From a checkpoint of a small image classifier.
Training: 24200 steps, held-out accuracy 97%.
Rows from block 4 of a small image classifier, named by matrix and row number. Rows with one number belong to one channel. Each number is 128 + 24 x the weight over its row's rms, rounded and kept within 0 to 255. All counts start at 0. Numbers have three digits each. After the name is the row's rms in percent of the matrix's.
After each channel's rows are labels from the 100 images, of 14976, where the channel reaches its highest value: "top examples" is what is common among them. Only what is clearly more common there than usual is listed. The data: rendered solids tumbling over patterned floors.
# convs0: first 3x3 conv (model.blocks.4.convs.0.weight, 128x128x3x3, each kernel summed), inputs 0-127
# convs1: second 3x3 conv (model.blocks.4.convs.1.weight, 128x128x3x3, transposed, each kernel summed), outputs 0-127

convs0.79 086:142096172117103124125142096084143119144117102108123138141157133101121152127186145152147156110106105147153098127132102098120127122148118165112116161132091164128102190140115173083138071138103121193173136114155096129115152156111141121139119148111153133140104143114092123107140086139116159127127130122080143141123136129150082140117106171149111132122132116123130158149172103172137121113118
convs1.79 143:129153117123121125077111096078128069097125117125159136136132086131124148135141132143051123128113071161135147123108124141137070142145157101144130121116128121146162163086116128129169140165166155153118130140124130143141124164082144076102065118123143104120114141112108124119103100128143133112120068114143129110143148123151097141151136163145155123145120104134143130124179139142129119124146
top examples: count: four

convs0.56 124:083086118110082124135109102145142144119123148106128126136150116124147120072095140123150119122079124101085122141138130140121144135134115158123123126135093114095085153134123088070090098070091111093133131101094121111124124121142126137135138080136087134138125139109137119155117131096110140126144153128106110106083133126082149151080120096133119133098154114085105110106060113118109091125110
convs1.56 102:083102104108129131159106116133104137092100130092083152141112118110117097081128112127150134116134141079111143141124148116133138091084124112122097132103110164095079104134145126103070127095095119098123124115131169124100149130149113143119129101115093118108086127129127124113111142125143098106115117099113112146108112135095125140062118079119070112096123112134135126103061089119103115142118
top examples: light from the left

convs0.101 092:107100141140149131140149105133119103144075128144118107135127137117186142118138104116156144131137108125106097101152107152143170069093106100089151107147122133093111139134113141109133120114079155120108105139124111113122103113156116092135108138117144145050085110119173114120103093151140114115116112064129100113121130126093092119095112127135089129123121091124169073099135137105157120130111
convs1.101 099:122110134095119109044116093061121055151115151099128097116104102142136133112103125104047136098111067118096125121150113157103115146106119111118126099132121085096119138110125130111117115125108119105130134118124118110110101126103146109117085116095088160106126138104141123135127099116127120146117069133107129127114142119126091120139128123126108095105118128085118132103116103112110097117135
top examples: light from the left

convs0.78 071:147154107132160115143138104106130107080139114113141108154108127116077160107119144110118137138132144163164154143133141137118146114152150104173129142126113150105143159081112146134128118136142138112158164127129089121108157106125122156116110124041122158137145111145054162111116081146132157077072105134138124161128140121114133156131156135117141078120134076081130127106133118124125117148125
convs1.78 104:117132119127149115150112123149152139120098117112131113124130126126052159109106155122162129095101131149122074059106037089110141122134128111110149107089076159131147140141137096114146136141140130131096144152105132110110112117152105127100079111113130099102122135133124104045095117124129131103119128131142113119148110107135133071136127160087131150128119121113110108139148119126151133130125
top examples: count: four

convs0.17 073:097111133161155119127131136149129108129104148127120150103142125144088130080162142156116162105143160145139123118153146084107142133119142185131121139110141108158137190109101146114158123139088102080178145133145103073138108177090129155127122106093116131147122093131102117176098078154130146176119170114114140115107124119089126095135129123138129113143141128133178106154135148130145145145104
convs1.17 101:154150139151133105085162080139140135096119064101133132141107123065108163118143157130110143119124098148129146127085116129136109142128136156139093142113101119146155152125080147123161126134123133140110149150158087147102190148105139081084136126110143101111119133112066122113152133135167160053122140113119137156127149130128148143139135155134133144126133177156151135150144123160121127144138
top examples: count: four

convs0.94 112:074106128129101154114118118133145124113107143107132128149156119123137128097107145107116105114075111088060093152130107125111124121117105164118138123131109103095114165134146105096114136095088159087095111130098124130110126078145120133151142074148083130142081172127127140121111110116110091124147146123099122126108161115089146151099116147151097138061136161108108127138094129129102091144131
convs1.94 093:081095103120105115165118123120166131118100143101086117132121138129131110094126138105144128103102141069092130142112144134150113102074129132121111147114097129080083111127148126102082115078079126105123137124135146093111118115108122151127134081092106101127082141132116122116108133125113080131132117115099134114108109130132099165068140098128062107094111129137131138116080102126113125133099
top examples: light from the left

convs0.109 076:130111105136115145122086113122121093098112128093096120112128116139110137099162139102102126123113124121123083151168087116123113049129117147121146121095119102102135147136123188086111126075086116132121127122148113065067131116105102145159143112149119114107095163131129093103114105115099127135135134148099074150123133129108128145121127152167129123090138159158160118149143116171147149132131
convs1.109 091:148135143113099137146131076151169156106152138143117131132128115137135124145133131135161060132129146118132107137091146099142083126128137152110076126093148107148122115098175149134131129108134127149121127128132161116120100116144128086134129141143135105107069187134147130109097179181124090123116164073121138124144105110144149172130154133118134110142055142169130127100120117119129162145099
top examples: light from the left; grey object

convs0.88 109:088072121109081137129109102141147140118123161109141126153152130112155123079104136119145118123084131103093118139130130143131149133147111164134120122132107121102087157136128090081090093077091099102135125096095131099133123126141129140142144078134091138143122145099141118157124123093124144124138162130113114124082133116086161156084112105119128138086148115088114117114048122129115103136109
convs1.88 100:090109102111130126158106116123105126099103139089081138131104133109116096081107107124140143116127147073109132135130143109124149088084127111120103125102105151103088095136139126102063127095096106098117126108126155120102142125138104148128119101107098115112094127119126114100111122115149097113102110106111099147112121127098126140059126072118077110100132105125133118112056089122102116136116
top examples: light from the left

convs0.85 071:113085125119101109151175087115152134162134136134112130152165104098124138110178138167109131076110151145145115142133153144155119107149142129141161155157083139121105168113128127064149126130115105168191121142121086142120115154118148106121122153102153166125131150142092123104164095139132136129145127137083136129128136122142114169103118138157095117121131135104147162129139088175143086092114
convs1.85 135:126159102135122110101101107097121097088118115147155135138151074130104146138131125138094109149115066163144126123103126104146085149141137078142139120121121123155154143067119125129169154159164141153097123143110143134131109142107136087097076115119150099125116153103102100099101105112143135097105074088153136102142140136160095129151141155126159129147112081155140137112174144148144126130133
top examples: count: four; sphere

convs0.107 090:123134146108111131125108109077124083091133094125127144128114119089132151160097135065093133152107092148111120107108057085133138113148135156142129105073116124126133136130146138131121088103151126125134088110141142115095165059134118139166111111128094122127128086129125157118150114116070111120133082130135145164114091122135122095138114120121125110151149084153146131138133112113084152125149
convs1.107 110:123110139130149105124140086095145118065091099130141117121141082154131153105145145131125120119158089161151143111127145143080106135107123108069158123145155133122120154140122106095161145140111139139127113155140102136126136142113123076100123157137134101093163138104103074133081126144122130118147116130081140106132112118104091187150135165141117140097113138120102101140155149124127110052117
top examples: count: four; blue object

convs0.110 082:139136078123114116115133106162166133108116172116098107156191128157111131133090143192162123117105114162125159158131172082125074117168104145142146071165111148121121140134145119128140130140153108096131148164107143116163089155147108113116140128143122110132157142161115112109113137085142113162140152138145125124081103101137154156130173102156129132139134120121123094150146148112122137128095
convs1.110 096:159145133126129110121129138136132149128090104164079100127134111110081126136080128123153109146102138114137090152091131065134104118139117154131074117134080122147120105137118131104123118107131087151116108092118155075110118094149101150074112134097136133129071133077122134100081133133140088101123141127133128145156120101147135154117115114090162124118101168167104119128118091131141138108159
top examples: count: four

convs0.6 106:096091143146140159142140109149115128126100107136148113128124066147167144111092134131118109146147092106091122146151126157144136083102119141067161123121136074103130120097147117128117141127071140119065108128121134092110106082148114117161114149174136157119074144126130151152117088132132105118104136094081121117128139123108121139118088151126070131085126139136137108114136140141125111154150
convs1.6 078:094096089103122143115119082124141122134112144094086125125095120136158133097099123087127116106105146111125112098143146137132088137094148113122112129104126090116074102134150108083112138112109132103112126118105124093113091096150134123155098100115103163147134153121126137098072159144082118143102145122102153133127083095089144132132134125089106112109094110097115139076118118082123094121080
top examples: light from the left

convs0.46 101:129091137101113107127122129148150117131130140130117134145101148096096134081177139118093158108095127148150097129115133120133121098164122192142101141087098138125147191117080187092113106112117114142157114095148115083120145163103140132133128117103113154156108131133095110092114107130137136144123143133106119160117164111091120118109138159157124123130135109166194156161141081126126148145136
convs1.46 092:144110142158131109105140108122126125112113150162141121154141090095165156167178134158132102148144107154159116165130131127167093144120123154103131160138155115144139113136160158178168157132140165148125124156131126156112150155137160056127132132153152088140110155125125133124095152134150113143154130116132152100142130161117136177143106160133128174105134153177159144150165153155148157168127
top examples: count: four

convs0.123 087:123110100103119102152135107127149090112114100147073124171151121118110086100166127147073146140084130132147121128125156131125119115155146134143122141141072175085094123131114138091124112096134111122146114107094110141146122095125122082121123105086112153113125152106072159076128121133119155109100117098086130130112129124094100139080138098128119112138094121162148144143137075125149112109112
convs1.123 082:131135116149093111132103147117132125102130153161138161112155100125137095163103099169132130128097111122164118114121156108136095137109093117116149146135140131123125112140146125160132155146147089159100078094104174123100129115159105124161108101105168108160126188102161074112110175113131106143140109123141122092157115122138116173111100113122136154114134117158133097132153170179175161121135
top examples: count: four; blue object

convs0.7 081:122134150135159131134135091085131088107144098110068162122139146090076123132151119099108123123098118143139132118114096139111153144174128132163084130121098139114143151123114126134132119127146107122143130124138084145088166115136139102151093130077121139140102115118052149080136107130087147123100108149104135166098117105141074102143079100129100094134133109099134132116140094130108132124155
convs1.7 117:122134114150141090084107136100162096083113128137149121132144092147113154129139174149099143132111097160123132128113140116116099160128128121116128157128115129138148145110122108144171159157144132157114139164117145119154135137077134064113079113094158083103106164161135105113078128149143116105155073124146156109128134143124080178141149165150128146120140120144127110144178155131166124111120
top examples: count: four

convs0.69 090:117090127160136123125119119132121111111121127149158138104103134136084126124175133107095149099124142136140084125122102101152123110176131179136069124098137107150116204159101156094120116085106127150158135115159120081109135175099148144138114118122136112145114076136086134115120099117135124170124169135140105137103119109087111082136124147121131096153142140146149124148172120132132143151092
convs1.69 116:166150153130106124088148098130149129123161098134152139136119094104119154159161166132106103130144097163123133150093137122150084140134120138155092143126134114147156167058134153160169130150159138168133154155146113150137143146096138076110132142122152103155115140136105118117153130173164116084114149077155130129141151125150141156161143170142133118158100150156145136099166132146128160148121
top examples: count: four; light from behind the scene

convs0.118 107:077103126111126154114113118130092131125131122112102129119143097131140112119095093100112102097080136081080094153140093141133131113103112149151129101119086117100142158095131089121088152093124158087090096119109106133102144070146113092141118089141097154146101150108108123128136111127089097129143139133116104145104162110101150142109083120146100138099152137100093111140109108146089105114140
convs1.118 073:080115101113087151168092095123156140128112160095131119150124132118168100105132117118146128086109151089107177165117149163170117120126135106167132125142111142091114120110173103146091118135101147083148131120120138135089128141161154168146147079098089127138076143146131141128135108136143100147127144125142153130122086150122131167100107108132121115138124099134172159099096117107111100146097
top examples: light from the left

convs0.43 102:133129106091128138086112107101158091139091153137135100136113082124098111122127137106095112200120108152147121099091097132157139117127131102120145119111121129114129102102120160128112128113089112125107134106147091092141126105132121083102083146084127091093081127108135156084137100138113134091076087136144123143159126100148141153117127139071113115109089125148132124153139123137153132077127
convs1.43 095:130114104132123088068097128107101102100113112127135133108124103127140129121116121118078106124097092122097135081120115119132063122134136098133130101121126079105114139093104137117122133114112154074117105118110118135162103144109159060104080108108077123096158103122117128108085157104106125097123090118110119082086132102100125169122141126140138123109118091115144130121124130134082111135108
top examples: count: four; jack; star block; largest object: jack

convs0.54 105:084091116122099177097132122134145118125106134089138141156163142127110122093116161121124130105100118125087125153115122111112097098131107190104105116128100101110109161147159110096123121112084089073115128129105114125153113106133119136141159094141095106113079151107137103138127113123147136122135169128112115145094139107091168160079142131131105141068118153120154101136083135110107116172131
convs1.54 120:105095116136138108138123115119146129094093103121081080134134141125126112093099133083137154124131118076107131113134152113126113103061125128100113148121116112093080101135126121096081123074069105103129142126138154114121123110111106128116123120111113100097103129103108109126092125138125092112122107126068114122098119109121105146075129086105081139086142118126115137151069104135117136126114
top examples: light from the left

convs0.45 125:096098104119100095127110115136143143119131143107134126137152108149136122076093150138143122133071125125074124140129130123100131127132113157116121123140078119075097154140126083079114123073119151070134142124080122140142122116145118127115120081136071133125133123140135140126091130100095145123142135132125115103076134144058144139087129113127106136127149122106098102114088116091095088125111
convs1.45 097:084083092121116134145097101117114129081095105113101156135127104118125113086151132138145114118110121105108140142123140133123119124099115118110126130119107179074074107125150124106097130079096137082113109123122174147115146116146125121097127076095085135092081110148110141122113154107119105107126119103092134137111115129101118138093102113113054105084109132147121135106090112122115097131134
top examples: light from the right

convs0.34 118:066081127096113133101111126132116113128137133101111129091149130127124109081106111117128127109088135081078129153134107150120108093118106170137126112127085111118144164126126099104087130100110127081114124101100105130115131127136135110137143094133086146131126135113129083132136115132114117152137148117119080151095136120106168153072094106151105120084152130107105071137083117136087097102137
convs1.34 080:096126112111117136159101103115134136098086121104132127150141133114158066096134105109135170106152121067122184170132177137138122101089107128155123175143148143110101121124162132109069129135117122115158143117133153122092144136148126137143143124115107141097085124133135142138112114162154090126101110130119117148126116160142110173076118072154096123131147127162136141099072129120121122138121
top examples: light from the left

convs0.72 095:075117138090141164117124106152140096100096114120114143101125100105086136099116137106115124143117138157118108110094129155108128109112129160080103161109116095097156213116123148096164128114078101119121126138153096132109152172121111130160149107122131114113071130129106086108146097116162161122135154128126095162133139107122121118145138149130101134129090093124168105128132129131100155141166
convs1.72 087:129104122122126164122120090152175145091104094122113156150130119157147114129144142120134160149146082112123155145172198146123126124086119122165162173163145170131103143116124154124119133108118116142149140156148154135126144126120128060135150138131154120081127154114112129162096107174149076120089144091106131139125146175144122168121118119166094109128149134141129129081103127120144133113115
top examples: light from the left; count: four; chain link

convs0.20 087:086121076126136124106129089129155128111105138133120118174151111138115127106108153127134088159096082091097137132103117123132109124094139159113138153137107082093129140094124135100114163119065140106075133143121135116132128083142099121111104108156110108138094158115162140129104121088103133123110122127104136099098152114116118139090132149141128164055094169145127130163112128132141170119161
convs1.20 084:105110115084133152137128110107160117110135087114090110134063126091141130100115135097123118097110132099111135125134119147114111120074152130122093127110112134099083125124115112093105111088121145096127134117126126097153090147161133128104121109095101119172146123134084130123105161118101076112118125101074162101131090127106131175124148117127097097125093131100120140116094115124082069112130
top examples: count: four; blue object; jack

convs0.47 091:135123142156144122117152126144123112109118128156152079148108140127191163128157106116115141173144093122134107123125112135190185059150129104100155127137129095104105127112126125111159103114127137114098108137103139080136123103144141117146137129102142096097101067107163143123126094173155146120142124106142114151129145172108113125127130116133133129120144125190148105151152150088158142096107
convs1.47 084:141105106144127103096111139084146103133131197145130110102113091163124121152093100120099138118086073102113110111164134151125159157112093094159148124147129131113117139081114134148107108136133092153109144141131130111110129110114123135131094084094150145114126115108181101150143078097129116176107080130146131134121154156144097089114146109144137106128131108093124114157101096162128138090139
top examples: light from the left

convs0.125 093:128091136122158130107155102150120114121106117123122151081149146108128081106106074140095125120132086103114119122141154108129131105056113096095119160126117114112108115125102148119117145112112127135093094116148074129082138119134083101128117148152141143089101139070152086113130091124154135112136134118087098157128143117138089121110103167141101158114114125184156095129133132165127115136141
convs1.125 086:077128109083106129102105102085125089113127128111147123138096127125173148100131137131078120106113114144094148140110147168124129168114146100120119126156123081103146119132148095130157102154122130135144102108117064119128108125094143074130135109089089128134119161099125144156124126104130096136118111131101131094130100116102102179165110164122104079105119108105130131094171136126102101125093
top examples: count: four; torus

convs0.95 102:148098118098101127062086101118117112115098144113133132160127159089117118100139118103069135126097100153146109158113104079116103122124080180094115157123096135118135168135133170109122094112113094129094123081138094136119155116105130106136115115111131124108089126100116109084110094109097163116128108152114111161137148114122118138123103160173119128101150109147176120139147107144119133141121
convs1.95 091:136143116138119106086121121122135116097129124128159147145138102101183156146160138155106124107130127156129159174156106147136111148131157122135151128168142093123145143140183119159151125137131174141149127134121113155101122162091162051120097123138137064096126139126116169139056142132131115110154110150117138078122138154130121175152111155139146136112124119122168157138159163133119128125111
top examples: count: four; chain link

convs0.11 100:126131112154115129095089135126102132119081143155154145105150109136124131139104123118116101136084125100072077125124112133130088097095097138156144085127131135106142144101158129125115151117111158093108120123123141134136130075143108073099083093134083164107086146143143135139109123135056091136132103152146117133130151138119099123129094133125103147090105126123105063146151149149115139115142
convs1.11 083:087119104105072148136094119134147145135098127093118115123099123094142120090105143122139103081106148098103160154085090155103109142143147154111091130116123119069106130104144121112097117106083136080125113096121120132115138129143147132101127084077094152116052134124117155116136109137145092120091151126083151104103131100105147156128104115125129106092135151115133132115102111109114111127109
top examples: light from the left; count: four

convs0.66 101:134130143146154143134173101099144107150134100109126149137132130072103115162111122137078110098166098126130144101142140088133112158103112059119071156118147102121112137098079110144155140162124146147096110161134071141098165133155131148138119146093153108121094095079128136135130134149141132106130121150088139137130133107161093098160115132128142129121127191138120128099131150119150133106138
convs1.66 098:090123097086133145077104124113125090118117121089136138125064093130156148090135135107074148094107096148118163143087147150099123152123143099152137131135088100131125151084118109106152109135133127136126124138130133129132161143127135117101087104068125157135127123139128107143150106078116108126125097119118145123133138131149075155155108152148118075134136102061118121101164117134136100110118
top examples: count: four